Weights of a small masked spectrogram model.
Data: trained on short pieces for a synthesised band: melody, chords, bass and drums, 26041 training examples, 140.6 epochs.
Rows from block 4, named by matrix and row number. Rows with one number belong to one neuron. Each number is 128 + 32 x the weight over its row's rms, rounded and kept within 0 to 255. All counts start at 0. Numbers have three digits each. After the name is the row's rms in percent of the matrix's.
# fc1: MLP up (model.blocks.4.mlp.fc1.weight, 1536x256), inputs 172-255
# fc2: MLP down (model.blocks.4.mlp.fc2.weight, 256x1536, transposed), outputs 172-255
fc1.987 077:143117170118111178170144143151170070133120142207174079086138131127152139102113162169183100124101158120127151155193170093132154131075117120124156089132156137089142120157217194098119133142080104100117135144125127096147043122139191118087147095105152126149
fc2.987 081:053142121138121099129153156137176108155119145131126095200089143103160135130116132138174147102122150156122142164068162137162113120086105107121139077132137161089130167118095158099143110134197100125120077101144146106100071076089131163086129088123128136128
fc1.988 100:123124166098108137120063110084127081193133169120179099108091173121091150146118154171086147106069134100142151129105133145107165119144133112130163088043109142148169123161221143086118091178122132004128142143138148094103167091144129161093112104164077135159
fc2.988 092:170100110096169043123106122170181155152108126184067102095157186141085158115172104149152127102143146100096148181104134125147147108154117125164114142144177121117102183124073115142134174149102116208106126136150149121148200138151117141121103125146170156153
fc1.989 113:119140178107113110115107158165096107110078203137126111127125106070141137127232174123161190121188139165141112179121127129128173153093130167146162072137121143113119130142149128179158089115108080130075148184101135082103158134099164127164139089086124114128
fc2.989 095:119086159135139149149097130142069128129172129137150108141117135176135134188089160157110088120068139140057127113084143104081141098116129151030083114214086122127095169116141109068118064148128105088178163109120114120130137131078140133172102107123105136118
fc1.990 169:065108102139135113126105117147147141129174148123043084117083156136098139091141159104126130095142142138119136193133136131119132131074057141133133155152131122167118132125148132154072139118135112108134129148121157095099101168008132081113170179148133117147
fc2.990 214:197133155150125107132195136111050121158128096145136136103158120144114139171144126112129147141083122225139119092147145132151134111134074132072116141129123149121221107119086123148148157113132120195097103109120153114119127138110136206180145102094137175135
fc1.991 077:106210088117158166108108122177107146084163087120142090170125111167062113170152106173147153145142106142147153099098181133127105132142132131171170125170100139158098155151072114180139111186163144067093174163103071108167165076103092075151128124155034150152
fc2.991 090:080055141165125159136119130138118108159117131130079138113128150099067113156124144017049147112164127114132134084141110144157133125130129096096116102149085079133136181148103134160123131035078121203111106104097100160133195078146104123076178161133112146155
fc1.992 077:127076143133139126164132129106121102144094075182153080144151113158129140143155127157134138131179129136115158127164109164184126125102132097148116144111184155138103138108080161112187132114159021123098104123125094123143121140121090128162113129151107138206
fc2.992 081:100200134106138066130170142089192192115149160085137126049156130078121113149097206132124138119160141165113116098109137147068099127183104149144120128156088102142159129078130151147105150149118046146136143168125114113087151130139126148122165141114118106169
fc1.993 131:141141126120142137075081114136123080129176086061157108099085140125100180117120098104147153111120124139122111215130140126095120158124119114115148064136095147183133104152112149164112150111091151124117118147134129112101172066086101079133135162144077142127
fc2.993 132:140157126175109171112050131142094115102081107103112138113168134136119127165119156109161164191122143106121147138153115117084116100134075106124113092137117135151081116126145106152139050098150128117121164094116137117185059125153108163148142044143155180097
fc1.994 084:173134149180128107106108181117171142179107090113118122133113151144046136165096150182104086132141110136127080098125125172138104117203087079100095170127138147177140181103193083139096128187147092099111084121065104148086064105121210137126160109120153132179
fc2.994 080:103147168155121138126169110117143180153145137152141122106119127148078108157150111125143155092077124159074089124130120115128105116216058139072140128151118150129101132119105098123146166093116077133117107169126075147137106153139161152175127089078139158181
fc1.995 093:136089101156157076135088096054127135149131166122057143147109089125125120097051164120174101095120139036157168153110158188194108143085136095138109155163077137130205106127129115139158171092092100171109106158071119111153069198147071093105116181103096077161
fc2.995 077:100106151082121105121136153146113172136190122162110160105146099088161110115166154092076099127132116043132186113171111122083152110160163111126109155131253136098124096123117143104139109144087116058088124209108118100134134177121131138057064166126109128140
fc1.996 099:162180128110142168104213159155082120096109182197125102139116194165152143099092138138148239112144114180127127206152148129102151100098120110151144101145102123167181090118159136155183117111089081100147152135141187108123188091155142108123166113135118125095
fc2.996 089:115122185149116147146151127110162108169075108080104156120117097105134121215131095136128068120119128123181093158124133141161151115140126145137077067102120114141131114083102115103141160118123044134187123155166145165123150206137102147150122113132062093070
fc1.997 079:115129123061122130109152142128123122157173120158144131126153158145199129163134110111150152111129117127114153077114052144146144146131083157135129116228154139118102123135090159153145122172110125066103138117147188103060127161136169108089132144107091127090
fc2.997 062:167115050129128138133156139074153125174104141065109116139114114113192129120112124126162104091128137125068137119135135096096148108127135135175142107174131157109132134121119159159129113077106118149122129115127159158238123135161135062086139148125125203130
fc1.998 142:129146150164163113083117098092099148128131117099157126138081140206072148090190147175154116141115145138128038134152130138116103102122108133165151057118056138104085136179111207179179182107105099096120148136145131149171117118159145125115132137126116154126
fc2.998 156:091188087136118162123137110121093128059142150124098123123124111178078118103166102110093137106077144143152165073140122137196125135103120144105133117117160105153135077102068155157138174206174117109112124098123146127104115193126123130152133092140137127127
fc1.999 082:122171138129162136094129128142123096142182162163147120145115109128182132130173113132190200116158141190142148134135065142122122133139118125119152137135104175096128108124146125104186180090119036155080142153071165149111114025157198143106106022091099154137
fc2.999 093:130129125140129143133119143139131124201097126076142132115134119120214131128124118104111107136155122132127112150149116121130117110135091149151131136110158101121163144132152110126151070092120056116150139089146078165174137101115135111086110063117132133137
fc1.1000 106:141166117127126110128080154129109113121174106124095104096128160187002149138160153143061106144154131116137141099141052178143247141134180246109125101141139149127150128213156121116127156130087116158099154126154122129140130136113098086130147168152111069161
fc2.1000 083:132127113077135115221112080085112147124085170169130150122171158110000149079093178142118164113119141124126117157107059131105144129134171201127145092114098151176153160171181137144091130109151181115130170139170112149144146105110141095103143124168149124199
fc1.1001 115:098069196153102111150115106059136146142179130117129111157100134099149117204168129150174106140106172213138133146102100109109124123060134151126168158108125137133168111119122124099066129114077109133072135099165155171124190117113149087154168161128141137150
fc2.1001 104:110165132097139099137166109093083136135124122082121142171170089206203127117087119174114154105103110043125198191163133122148115132143118164140149167143172107153181115168178160104149142186132145086126138109114092096091158174117127097170079146148140130119
fc1.1002 101:071096159133133073111133107163110122253112119102215106100170173154172159119109137105075112173171145135131113095149066190130126136090124172150163206117128111120184106143234080125161121117126119179147132111102134144162133111130160092097138155129104136136
fc2.1002 105:092195166174131155118161090150165189170119120095205116110148121145118135164102085131115192128128107092123190133142134124109094130128062157117129110177134108158157148109125115114135141142126123100183119105115076135141194166140112098143062132146149153096
fc1.1003 096:136142116153128093112154137134070123201151145091110092101094026137116148124147117121112160117127136123162196202164170131120151133120148097117146100086135149120137132095131115137066175114074175139148103145147213069094138123123102089067124068167129114113
fc2.1003 096:223118133122120128137041132169137122119111108156165149126151059198129127087171107100180040097061120114171058179140134134102157134137125132103137199192119121161120096101142117088119147130151154093151146166096186126145157062154109167142150068137079134159
fc1.1004 109:170122100135138108140130107182164126099178139165144094086109128181159133100126129108163142129159122145120106134134101134145138155103133108100162108101156195115168123125114104163128157107089107138123191129186107185135108157118150102113139131122133123156
fc2.1004 110:143102204090131184136135118086164118085139133124120130000077162069123140157113139142106127107100113126141121135099085132143163153158170133135139132149130110175126046139168036146053171107125117132093166125135130102122125134130121107048149130134119149186
fc1.1005 093:133119179147098136122121134137140105149178121141118084134123107153139154105105104089198207109195163122148139074128077111178131109080119138068178148071140135137149142152148105120146159133156114107133135130108159124103166148108115103098133101102056157238
fc2.1005 090:103110154113100172136181112090125166145148140141102114153083155140158136110112148182107128133129099106116068085153140103096113117154170136101098160188139155148125148201125101061107059174101177120171129122113098095160190126128143082153115160130096137194
fc1.1006 084:101117162104146102129088126159149122082122147125147121123130129131153151111127108152142119108128139132120091142065108143102093104073130108107131087061103128105110147131105170199081102126136119110175149124142122091127124171155152120069131086038097149138
fc2.1006 070:178086165146129126118105111114169122083154126102070115096141175110172132167174160110089112174140122158119095117157135131177094154090133101093119106117121093132098132145166157196119165122119153105191140112151110117149133128126147126114124144186102131159
fc1.1007 088:124149148113110119097096206139123108117147144142182056063134156168082112135155152127117141117159129122117034051149130078124139141077116141142133111120126162178107127144140102145136117111120105155115216185132132136124134053147097140137126097095160137134
fc2.1007 099:118147155108184123127111104121169100075091091115121153197127156151129163127110135154128169155134181109133071105103128195135185116091123111170134092141093119148086093123113157122131205105125125138084107087156140138148170083182075106143143128148148155101
fc1.1008 097:113124123188121124131147220046147203103157124047124090126073118096172167137104162175072104159080146167172159090110109062148099121138108172073136125142121131114152122131137120121099141119152135083107152110148131142087124099097062119123133178127128155134
fc2.1008 104:135126136103119128116182123238040162082141125213097115070136125088152135097138014183188142175126122124117164156087137123166123160132099119078147173089191146123149097134077109166153112189067131127154128161098155143157109132140126175152115146140142138106
fc1.1009 099:105098130185190122164162177189152099114169158168151111127128128152092140106151123129132136109130132105167078101169174225073151091140086072125129108107142137133113134110141144129133093087118113123120141138112125102100144100081060139076123149149013034127
fc2.1009 095:127114176132148099098179103099193125128122142114087134113144094100129148138146101132134131123124101196114115098122118164173106126062074162172137088149122134136174101095119186173139165136123167224069097136170115181172168098127097132178133172085219097126
fc1.1010 095:109147078092110118146135156032141167126178151095129120136134155103141159175128087153137124103119151153134069086140153079165136164111125132120156142142139123127118118122157174140094150140103123093122107114153163128143117084036147126130122151084083119105
fc2.1010 096:099110121196122122129054143202161111156116144144161132123130094156084120143158162092143155060139131106098135137097134160099104111086173125138130176111165119120081110149079155151116156097119146140136108164072201123090096154130136208134153156120110177153
fc1.1011 100:146135176132125128179149169129096150165144145168102118105078150066183170112120107108178117105179156104132140093114083131172106154141137209144137139088132158214145143147106119101160116161121115144057156154185114135085119170078196074122149153114136151129
fc2.1011 106:112092140085165140130092139183127160093113102157138147119084209185102122169173169104121059125154122119128120081150123129049124136097164153231092117095103127168129080115172123147101150197114085135085136135178102197100049168088124086147132117144126147148
fc1.1012 087:093093121150117113097120145088131181097137120180127127132102134161149117086194109092219155133104138079114133210117096204103155124050158099125157118134116155140125160116130186147117143132115017185115100145146130127120135163164163070134167115076204169123
fc2.1012 109:153121074130146113140145137165167114143124115108176141112134128109101094099095124117109054173103123117173090184144139137141122119056173102100112116194092129124204125107245166173123006172126070085163082133116123123146116134149116106147111135168150106060
fc1.1013 113:202134115128146111137109130111193133122150128128060116149136086142134134098068122084125147046125153111132130116108122097185094182050133104128140155144087129149148106112146092125096163080110146152095081199160165116125118168128058081107093127114110152167
fc2.1013 103:135146125089119116149166129145061132077153131109079174141143121106125128161166114116046196062099120103094165135123136139114130140060112134122121089134121108129084098122093141147184095130142154043063175173145230142167122202143113100108145127097154069116
fc1.1014 094:122148233086153115090110146092092125104093105179132105109133149087138111160165170078130131123075133065131104121071158124094079125142135130181107070123114142174110186165167174116090149084151181139191149150113111122121120162146112125122167184067099141127
fc2.1014 085:167085109096141124154111115149060056096150155082151148129145107130149113157079143089128133104090124109141119140094123092147138115149142139118151160174164141104134129137109115116147088117065147100184144106102129098196167139164105166057116176105126203119
fc1.1015 090:127107122139124156157160152094136178160164131157124116153085162099106131114163051122131180141198133180159205148125104090212159126118105140108140190132080146134121186105134079109138113140139126172090149173103148124154178115083176112107129039084098123186
fc2.1015 078:170113102176136161114188128108125159139142103109169119152134153127088108118139168188152133138129117096165170165152144125023126133089133124070126188110144129161122108127184037153086110092117146088086118072153204129083223092134130064159134111155181112166
fc1.1016 128:152138095095121122133139115106143139134136155112136093119154121139132182162143136122145171144153155128125139106132097136186123145129125141156151122139137152154144158131102080166111177200104101144101153143143150188110142148151161072058155101051075089208
fc2.1016 144:118151178143138128136128124118125104093053138126150188110107132154170130082122117116101155095072112107127152097141112180122149153106148130106127193110129162126132064125122130121097082068147128137112126041116156118147161146115104146173119124124138143163
fc1.1017 159:148106147093126127157159091113144132191152116106105103136155154131122144135142100142141137044138117102121110143160145136136118140096120117086132088135131160151170093135107120087115058132062130168161125132125126164100158100073096119136155160129177118146
fc2.1017 187:080124149036119075131085136144092105129123122122139120154108117117149123116161134095180080183146109090102053134134147125044109105111181129125103156111122122160120078131202152214123169133132143064135049113175124148112130133151143190127139128100142122117
fc1.1018 094:114122106042138055118152114170117107179191171053125110123131166175178121105151176103095119150135144161133142125161128102107095149179081068188129146134118147171058133131097123096123181118105116134104179112060117080166145102130129124147109142106139101136
fc2.1018 100:101147185110122134129110117057143106125142142138129114149067135139211100137133140186134071106117123161115100151135113124149167129118174170173134111111161131166091107147057131074150137140044178131175122158094081116141116169196140108105130130141086149152
fc1.1019 120:124168135097127084056147155139141136126183164124108080040144255165127124100228174118127058119146131073102037097125126120157158140107130139129209095105128135105163093104156157145087091148114136089098117164146123151131118120178164090143140132103136170148
fc2.1019 131:141091108126136102142121158092126169093081148136071103106098166125124145109134138124085100100171133160045143075126127104107129114108143119107135093131162162092112156140172103190140073101187139179079132110138056126130185157151112062147147073154152117101
fc1.1020 089:051170162172136139163087158139109171097135112106140085136123131155196121134238171128090146096182121146139136126166118084101135117053149130128166067105129149081127104137146112050136121143141117069108139120113145109131148063177082118104125102130148100142
fc2.1020 081:128117161154121143132157118150139128099100135144084144070124160124152118149106054113159079139179106191102155117077131140143117124080106114141132065116127110152183129128116183055153103082171114204120152142138111097181137129162116166092121193224074154117
fc1.1021 082:150122150155140119186110154092145150125185083142121134168150162172181159123100068143121144120135125071117142128056096113180128107098148083150129139140158108138160163112082155122092174142140166058163121101091115099125093090125118100134129151098111089105
fc2.1021 074:139140143149124158140122145132188144147075191035181126141103135137143153142123163120179111105093131151144146110172092106073141073073123117161122128179055125122122114141163158119160105125120134184155096143125158072114127116132142148136116136141102077083
fc1.1022 092:149103198117156118077165142148158135114117116148088123122169134137199130108130119178155099108108116150109063107056138155106126129211050102141138160122095158151149090064158105164125135158120107125150122122136130118096096166091072093086135159143097135160
fc2.1022 095:134152142130098085136204129092139144153167145027203148118153116148171128110078122092067153180106117160092128101201164133127121149141095143089106166080124137122107130071159169153158147084119097156143150158130130140054130132138136140100111109074114133113
fc1.1023 081:099091104119181142074132110123134115152156174135156129106129104186162132160064142089185101110126119112116118142078079131145100142194145125138182131134146128145147108106170175069144143167142155126099106127079145108105109120091153120071153113119088118075
fc2.1023 089:160101079118119122129148130192126168184120085142192106154105072163188141138166139144110115095126108127108123196203119141113081124171125168144114119149139155154133127109056099102181121178095130125168118169115159172164199086129126042136110140112149129157
fc1.1024 109:149089104113131036122161114123201123187108119126093108134104116160138140143100153156145140130126132117181111083152154128148147151180096103149138146200153144124099111115084109115178204134113095077129134171173157159154112137129166121130151062165100128140
fc2.1024 085:110083122131116089157087125130121126110136143088180117116060162082195145118121104108107106111057125113106136061066130120106143130139175104088125119137190113108102139111114113103131100117137101171115194229127158172096169149119128165101135122177160111119
fc1.1025 079:137122136056116083103160134088166131126120098072099106056141102089200122106168052086135136117144154142117169057097146110180135113149119146132133117105129125150100191134145095065041084111117145134180203139160149166176184135086103081095164167146154123203
fc2.1025 083:148150111131112105150189109112079134150092154151133132053127080127194140098121150195110129100078114079113154076150150133074087133121147124093140165121134124124122118141188092074175154116130121104174081114132119141084066116138116064085133089143150160164
fc1.1026 097:096074140129167112118117124104105098160128117100119135119125113111070097156124128125145151066143118119143150083116137139141139135141117194235155110172106149094121139179181179130090141077142104128188153131108132189154121065098145120105098088092140065229
fc2.1026 081:168157137121097163073131124088119155144134130135096097221143139168067098121157107138164171092161117125119139119129097120138125120157092198186138132097187117171108145151156120192068166124138107121123207143096105154118110105098128123119173087176062147155
fc1.1027 102:170099115140160124160166169143141161087079213083192128158109076146120175119119089117146151213150130111143110052141119112156148125098120056163138212099116144137079151129092138094169152124135135124074157140127103147177075101188088122105077079083159163123
fc2.1027 090:066127085144124143100124132090175143134168104124080129089146117146124105114125195129159131107083115218141151027137134118096103104126102131138123188141039106096120082132164120107157097123108113164156126140103142080012099106158133070125132091140131143122
fc1.1028 127:121099186147133081108127145109088183176155117172160106123147151139096127144121135079120141109189138096201128150112121112078127132125092118158147144117136144159134034133148114131128110090133126141115098255213127088158145128138126135077132141112129153125
fc2.1028 151:114130151121117141110058132130036195157143087127161093162154064153097126085137111254081085175125109108177129164105138123200116107086106150159154128174149126131130152103152100111111099119119125098075128084113092100134172094116129165094129143138104205183
fc1.1029 097:152074160137164113134155167101085128135130162142189125142168163153131155129175132125128131136111105109162047098155130222109106134108121175120157144100153128161139075118101145096160149115136137095071105120187107103136107101109140141101114157075135118117
fc2.1029 080:146160153124111134091211144138130121112174144087129153036158098161203149173166093101119127091092109079107163138142119123173113125146148132096087086148240101146133104112113057157163108131182121130077168160152171143087097083086144124053115106156118145109
fc1.1030 096:110103133114133166133177122109111122170135174111141118105126175108088152115098180118131157120142149148141100093127113153124082127136139074129145131098087110129153135185167162141125164113094194099090111149112125144168101213041107107137124155124180117108
fc2.1030 101:138149123124136103101124106132141117152096092128161116146115153138119104091124067168155050195168119158114092105159133122131143127157078139104137169059167122133121140183172150154098150161131173144127103163149122143023139158074152131105109158149166063130
fc1.1031 091:122080130126117128130115170165098102119117144117071088092083167163090116132159180062138085101129133104122122073103109188119153134150114107111132117139134156121098124082102164095140096058161092061143175181088116151135141115139159123168123167149112084113
fc2.1031 082:195149167156149104114166122093116131134108140137162139195109094154127151109127073101109109130135138133122117091160107138110134132140107159132130106096092118134132124021143136174138139241059147163114158129104128134111172169133125114096141128161153105126
fc1.1032 098:111088145148120151169113202106127159116126232094178102121132161123166169148177138075140140125074230145137098168123104091142128131135129053142147152120138143148129136104144166159130189115107094173105099127198140121122185086106145114090112129069135156132
fc2.1032 112:073048066111142061154146132177095157177132104058104106129100121130137124146154142071165162139100113092026143063117155121061101112143105112086111132131161128185149186109138122092135107128090196059136140175111115153167159162142127152116104073158116144126
fc1.1033 128:140113114125157112143140125187134121124149143146131144116164098159028147126178111113099138107126138155129150080153042162099155180085092098121218128124135092134110156150125153134173135101080142157092200119173141073125119130078178089102109160037117100171
fc2.1033 117:114183102165067137141110107202145100142153114170130110152167134150072149173164114172169165106153098120073126136159079103101150146145141113155076152123159209148107054109095154141153092112104124101128094147129149114128071145088163162145095168144138099087
fc1.1034 084:111071152116162095133084101060162117151093124180063136148099053182081177106114169147122101176099121118128031141178127210070136112109157095119114116112125103120118135131108165134156175035108195084132163125126173123122102183121134119137116121131141089087
fc2.1034 091:154169125125111110127163111171162127148162182118154139132158045115132142067147045107145134201127118115144141131102148124167139134118144110147135141114154111124122120145153154133130159226164213188088074138134162122149114123081139100052102134155157079053
fc1.1035 074:116174107127142081136112098213110118186156152111149125099073109151123125183088133122159132122113123182148169151106064172086083140193143157170103097106129137140166115106085082120123195131125140114156152139120136120139073123141177088128101076106134108181
fc2.1035 067:120137130151136121113099116122170089179153114104155102253123163186075137148070121144112100132105107062160146152132118125174133131144145135149153079127139111120143095102140130102135059103141192160156123179092187172122023060110128106140180063079191147154
fc1.1036 084:090065166140153148146120138064153132077111175141090111132118148140080150144128146163169093082109140120141130151115153092169106161203084136110190156123130145099117118158143138097133117141144097114161085129164119179197134085091180098107080130128163149140
fc2.1036 072:132118133117128066164126158164098110130202115109159078143112147084131093135130164095080184136114130128115138138151146156101099162199138102143114122127213144103153122118183153151139168134124095155123148167126137142038084143129133110099118164089060143133
fc1.1037 107:112150127083096147149059168156134118137173152070168115137123209123080125070164114149118143180141148142138091154162104179129132150115106104140158069113137132142148100118164143161135211115109140070138155135146156094067112097153091074125128185120127174167
fc2.1037 117:150100137152137088156107114101111173083115088088130114080144150095116118115149147148073119087164113184094105129107119108177170133135099101112113103111119118100100166159119067176119164132183152129175158229123135133220121067139125081101093158137130168141
fc1.1038 084:137124117124133071126105140115128132125034111142140073097137137147114143139166150141173113088123129157157128208000114097134130102132109168109162105119164123113096115131099240143145107121111116073138081107059133142131120173109083074122123137143134116205
fc2.1038 088:147139085160127150140115128119128158114198118147064113123119129102144137099093169127076175108070121125127135165255143141137120117192086112106139129135125122112114166148144164148120063115142129158154142138107159075147165131131103087201115155153098163171
fc1.1039 089:132150124122120095116126133172143073119161162186135124080094126133182144046115099060144155127237127134112122099132125079087150105122097117197140151106127130138111141163151074076159091188157182114080156159173155093092126113153199119144142161107051186165
fc2.1039 101:115120099108154141131129126095137097137158089116109131073143141148139133109155166117107147095148124080204165122141113105128121139094114111139093132108136155133171147166127145159055136041142131163149112123102144145122128151159128125222086147130087136114
fc1.1040 117:119166128080107095085093105126132057155062155111145113139168189138124167123111122163127082139191165027074114136164131141148076137121143154089118151108137152130106123219209135137137076103048088136134123142137154082153049179154124139167124153097104189141
fc2.1040 124:090149134129147166118140133062116107157119108128129136151154049142148124106162107140215059155073114088161161131144109109109105128133168137127156085157153120169196103127156102154138117186076112152062095176156131156147125145137133184138119255092152110103
fc1.1041 119:121126156062151117159152153125139121158145190065102094134098146130098131099134108134128051108134141145142124138129106110147123143162181113149120152153155131166171122100146143152105108113042094110067075154162112219158077110184121050115170116114132147157
fc2.1041 125:083149058139129046106123137196177136133202167109133110153178141143096121182147124143181123128150119089051069200124161119116150139109159111109126141165162125142114120121084137152090081133099134125108107181167164071109138117096133172156138118095152092113
fc1.1042 095:115158118124114144152136189083089054101082075115158100102168187133045151111176122116182053121069130108119100175111138134156172129048078118108159140108114111084119160120090177087149098095153106134106137128124146092177121132170115161124109175107125107136
fc2.1042 084:111140111115104110129113141161176167069131122127130139201148134072100089135120176084156195150129140218110139102119136107083105134141068110149101078145112140121174143092231136131153148204155123156081079127116043168183088166152123161130168127173102096157
fc1.1043 079:167122080110128155164080138119178116135111141137161087131160104111012128126196159146166158152150133156163116125071139137130094108144128134135146128108159155118103160124180155174118101140113054152098165146154098068107122073093173118115089109176147098139
fc2.1043 087:117125095184114104145105114148119149160106124148161156140076148107063108134110102073085160153127131117151119158159130125151172142155119124127104153073149183154120105111189130156118150164143115082078146109124110102171126094111138199164159096121140142119
fc1.1044 108:110083094148152143122119112182154160115134113117186110148154195185191154138173141112121056141124126149149143103151114123113152117085159107153164153139104133198132192145159093085123190059106120105100167157121176080196125107152074143107087154111167172175
fc2.1044 105:163115134081123171122097125151153093132202152120119112143119102150118133174146185135098217123140142105132130100138112119175109132102148107130150156060123145108149133138255140111111060143139126108156129138108087113150089089041124064160137077111120131144
fc1.1045 114:168119153152141104127143119168082093137133174123104141153080102108155136114144125090196158114126100124200159123135072161128105130131124075174153116141126134144123129145138141147100102126120143121112140146161149131138151162103156091202132118108102207136
fc2.1045 107:140107190099175084138126137115139131129105139169133171227169144153129130062151109152128068053086141137093126130145121137130149138079155135174136069094132135106174087172136129050215143119121118116096166135125136128102077132077109086078101135129137058108
fc1.1046 092:119162119108127169103147130168131134116100166139162125105159213123224103128161144125130100162117142148113162098103000137121154118112168245115145122125126110128099122131094117087139165084164080125082132117166121155167143104133140107093116100149153075117
fc2.1046 077:163131079104148135162148130102099124057122108113106139170148163186203142095139138173116119146100139111081113156120064139135151095129155182151115132103119110123107130099106115138104131138119136122118155080152107134110128140128115124085144125212107102129
fc1.1047 090:166077106113176080155041098142076086172126124173086094139112148119129124168073123072179112137110147125094124126130120125125100131155121058165103127124116112128140114114209132186139159130115092123136155104105156125144106077141040109104161110098102098252
fc2.1047 086:174135115096099141130131126104042100134146106112123094135146179121164124162168094147157119139149121094127057172136092126169112159187137146147189146152123099126080120118125151186091108147119133105151166197177134122099108087112135141104207150078140115124
fc1.1048 080:119113107175121107118102166119143113142143162144143113080113178121133141125062099087173094086164146130138141078086139221098130159066130142106141087160127173137122084161143185126125138141115156153148119138123064126139126108110100066046150100139057193152
fc2.1048 074:126164140128124151133171094102105135147161110164138143145157118117166115169151118195139153097153128126108137132127159116163135170094132169115138084135241172120180197132171164109117123112124149116167107175127078184095106180126125106039150164092132161139
fc1.1049 099:138117062160133113139111187128069147084180129093050112107133154100090113106120150158118144160129129160098132129161154174132168119136096108122157226096144140172142095144178125141076137112067121131119127117148103148052160150136079084110154233114110134127
fc2.1049 110:133158132158121075123063146096081120102131186141124108120112132108133147109114118066154236130075141125147138173127129116167139123121132136131139111122088125134092119091127106183104129148234096074086113109106120126105132123138134198163093137108142124108
fc1.1050 110:141127084059133115176102121166169174131130113135048103125108131125116176118091107148113079167096156135120049132090139110190158154115139166173176099152124129129132102114103118156091138167093120149085151148084160165151131103137140127106128114142158112159
fc2.1050 111:155167114118112124126067123144088180102149081132135114185143194133136114105167133144130094111084120131108155144121120137130133112091148126126169070128133130133094100117134137133138082122190096145095123112119125102078133153103139176144126159110139106103
fc1.1051 077:143152153144156095148062142108121139153072116103156144199167145125199131132089110084104122110116116131149143122211051071152083104067136043098138093062148147100143136168215116100136110106110117128184105112128139122130116116155131099071079178145126145155
fc2.1051 080:115079150089111133131112152133184131119161109078154124089113143077191108137160130142158181094155106112131129144062126135084175098065172113122095113090146108090120114111140104099127110127203081122144128141120127094141122154127132146102116138096137116136
fc1.1052 087:202150123197134100166166085142173141111093132156198135098118191128111152083106145097085156148112147166126140173128171121196101148147089101138163100130127109152121132127134175134108214147144198095164145157136114115082217075145165152129064116137123093154
fc2.1052 089:081075144100128124118156118078098109086143124096110121115126139160116123187131078140182100123118135153170141156107138138038158131147132147169123022160108088146097113149125164125135084137134191155193107159139098120185133134115130189104121134166078077121
fc1.1053 100:098137123049112190114183126124093161139140117118119104149119122179141129149097111153068145100133100094137039178124101114088150105060135063170183089134134130141129138171168066096170141134131127119099091091127187099098098198112157117101090087152169160149
fc2.1053 100:072143069148123135123082142129162161099113169059105123138160138151169142108095085099175163099132124170121103158076132134228142111109118101114108074135143112091150163149134129173155152084131121136105090138131137132174115148098132155185145203120128101070
fc1.1054 090:119123156138145103118116150162145076143130164112146125103168083184160164133145096152086073093155126126179096110215131154137136110131134138150141143181124089133101084148053144154156166129134118091136187127083107151181124164140135132114079134136034131145
fc2.1054 068:130091131163141116114082124143207126183130137126156148151088151098137110172128153127111123110139118112132139082146134142152128117156157096105126176127109095091118136150129193125142141091168119185118090157140100137043181126246121105138137149119109095109
fc1.1055 089:132113123081157176168092153106125128094095163083120147162118141123155159127141149063121128149152154081156086109088113036111125075132172129148147120070181155147157131178138144113088146142154068087167123134112110135145074101127245131099152138061063102143
fc2.1055 076:154092148132118123151117115091159132178159072127148146106133139128162168153118194102117123113119100153177130112126145108172134092084127140148072105185139166108140086099108132104164121072072037219187152135160124133062142107127150069138107126150118078134
fc1.1056 084:147130127111177133121037055129095127141078170135069122178112080166145133123062119146115159102129086100214127153126158152099134123091162077102175081105113121138120128153208130166102156123081114171094117167114103086142172175071077072079118099144155082128
fc2.1056 085:136084115141100132143110164088184188141141103104093103111111101074146125105131175075156143166123103157092160147096110100151088088113133122092119090172209131081174115136066158171156052106146162140107120072147121103122165099050139110130127104112109096115
fc1.1057 081:128042107126194151132166133136155139114123094156109133130083113114085119169135173119074149143069124147144081170119075252081113070076145092146114144096135108125146078124115102129064168121140147148077104143136124112111128169098048150111131152120087102156
fc2.1057 061:100203145126112113113193127120129133154080156082136142087129119121141136145106024168169117146143083070144140167142099128155149126080100140123139170128083121144099121142213087120149123078103105156106091121117133105063090168133123146100129172116207143099
fc1.1058 093:106064132137114038134137129124178112153107126090149122166154144162086176153048091146187128164147139131136176148133121159134179127112055123122142105169130114150141097074147135193123144084149175118134124127187135099137103104116147113046080116171147119189
fc2.1058 078:167159207111109137120124139115181151114119166163150121071102143164069133132128154152113101116090129112139141105149094154150121128149150143102147118154102137108154116144071118113145059095159208054102141117157140151126196110115128158081162114132128100118
fc1.1059 101:090147107157147113108145132125114122159142131122132124128117171154096155195131086144147085091108131090123137106140111172156165137063151100164207187056134108123154135122159125096120163120156168099161107117140152121109119123148144142109087096152174161112
fc2.1059 092:094190077172125098124118123153169138113085086107147153108198151148142116103194148045127062155101125127082062174134129129106128167131124095164126145134156109142133163096191104055095156140176158152125135081133107150103041099193125115157161166141160150136
fc1.1060 101:136050121174174082162098145090143137101067147090105131097112054105175130107112145101120130129106128092179060141110176179095140124112138073146152061116087118092112173149190086135119080077115129166114119158161105119207121151044144122062114123081132121108
fc2.1060 090:119120179062118107126196133047167146136107117120081129093137134103142116186099084089174096125139124141061146118210142114146107124094188108136099142163215118087124096115093152128151137154140102088151120147129094173111111133115133119140093114146089089091
fc1.1061 077:107127125141129091114114088078144098167200130143099141148088095123187112160018121127164105106124135096137148115088132198081132213114132120159102151168085172138101111193129120128137150141118099101139094121134119149125134101143093112117108157103132096115
fc2.1061 083:137125088126080104115148153144112126128089136068094115039137114139184160108156124109113136121098075137101150125159139103205099120098150142118118092201247131107133094125101082172116063115150079152139093107096123143101087142117166129093127078125113157141
fc1.1062 125:203151147078145149094094134120170135143197137123135118113054121157095117096107066114157079112115136139138131154131146148100101140150087103198136163120122185154117132150134175138152143121067159149087132141072130096146080117163130106111158097142136140141
fc2.1062 119:071113124152117140161100126122128168058104084148148135141185097106139137222137099116126131131127129165154167160122119129115140139140168092071138104089151144163118151088081108170123145110099103116071064155085090137180134149165123089156122125145118124119
fc1.1063 113:095101125110157073148075116154154082129112161114171117111107105197058181165088107123111191168044152108107094087123149210140200167086147157159154061169107178110105130195130104136152142105149118137114146129147161102127181097050072092140107088140077154124
fc2.1063 093:245118094115142076152108130175143140092168163171172118073138131137052131145156117071061215111110120153068072180089129140119133106163112108151132111158136120108173119141047101134092116152109118121114123176148122155020181131081135126113186111084106117097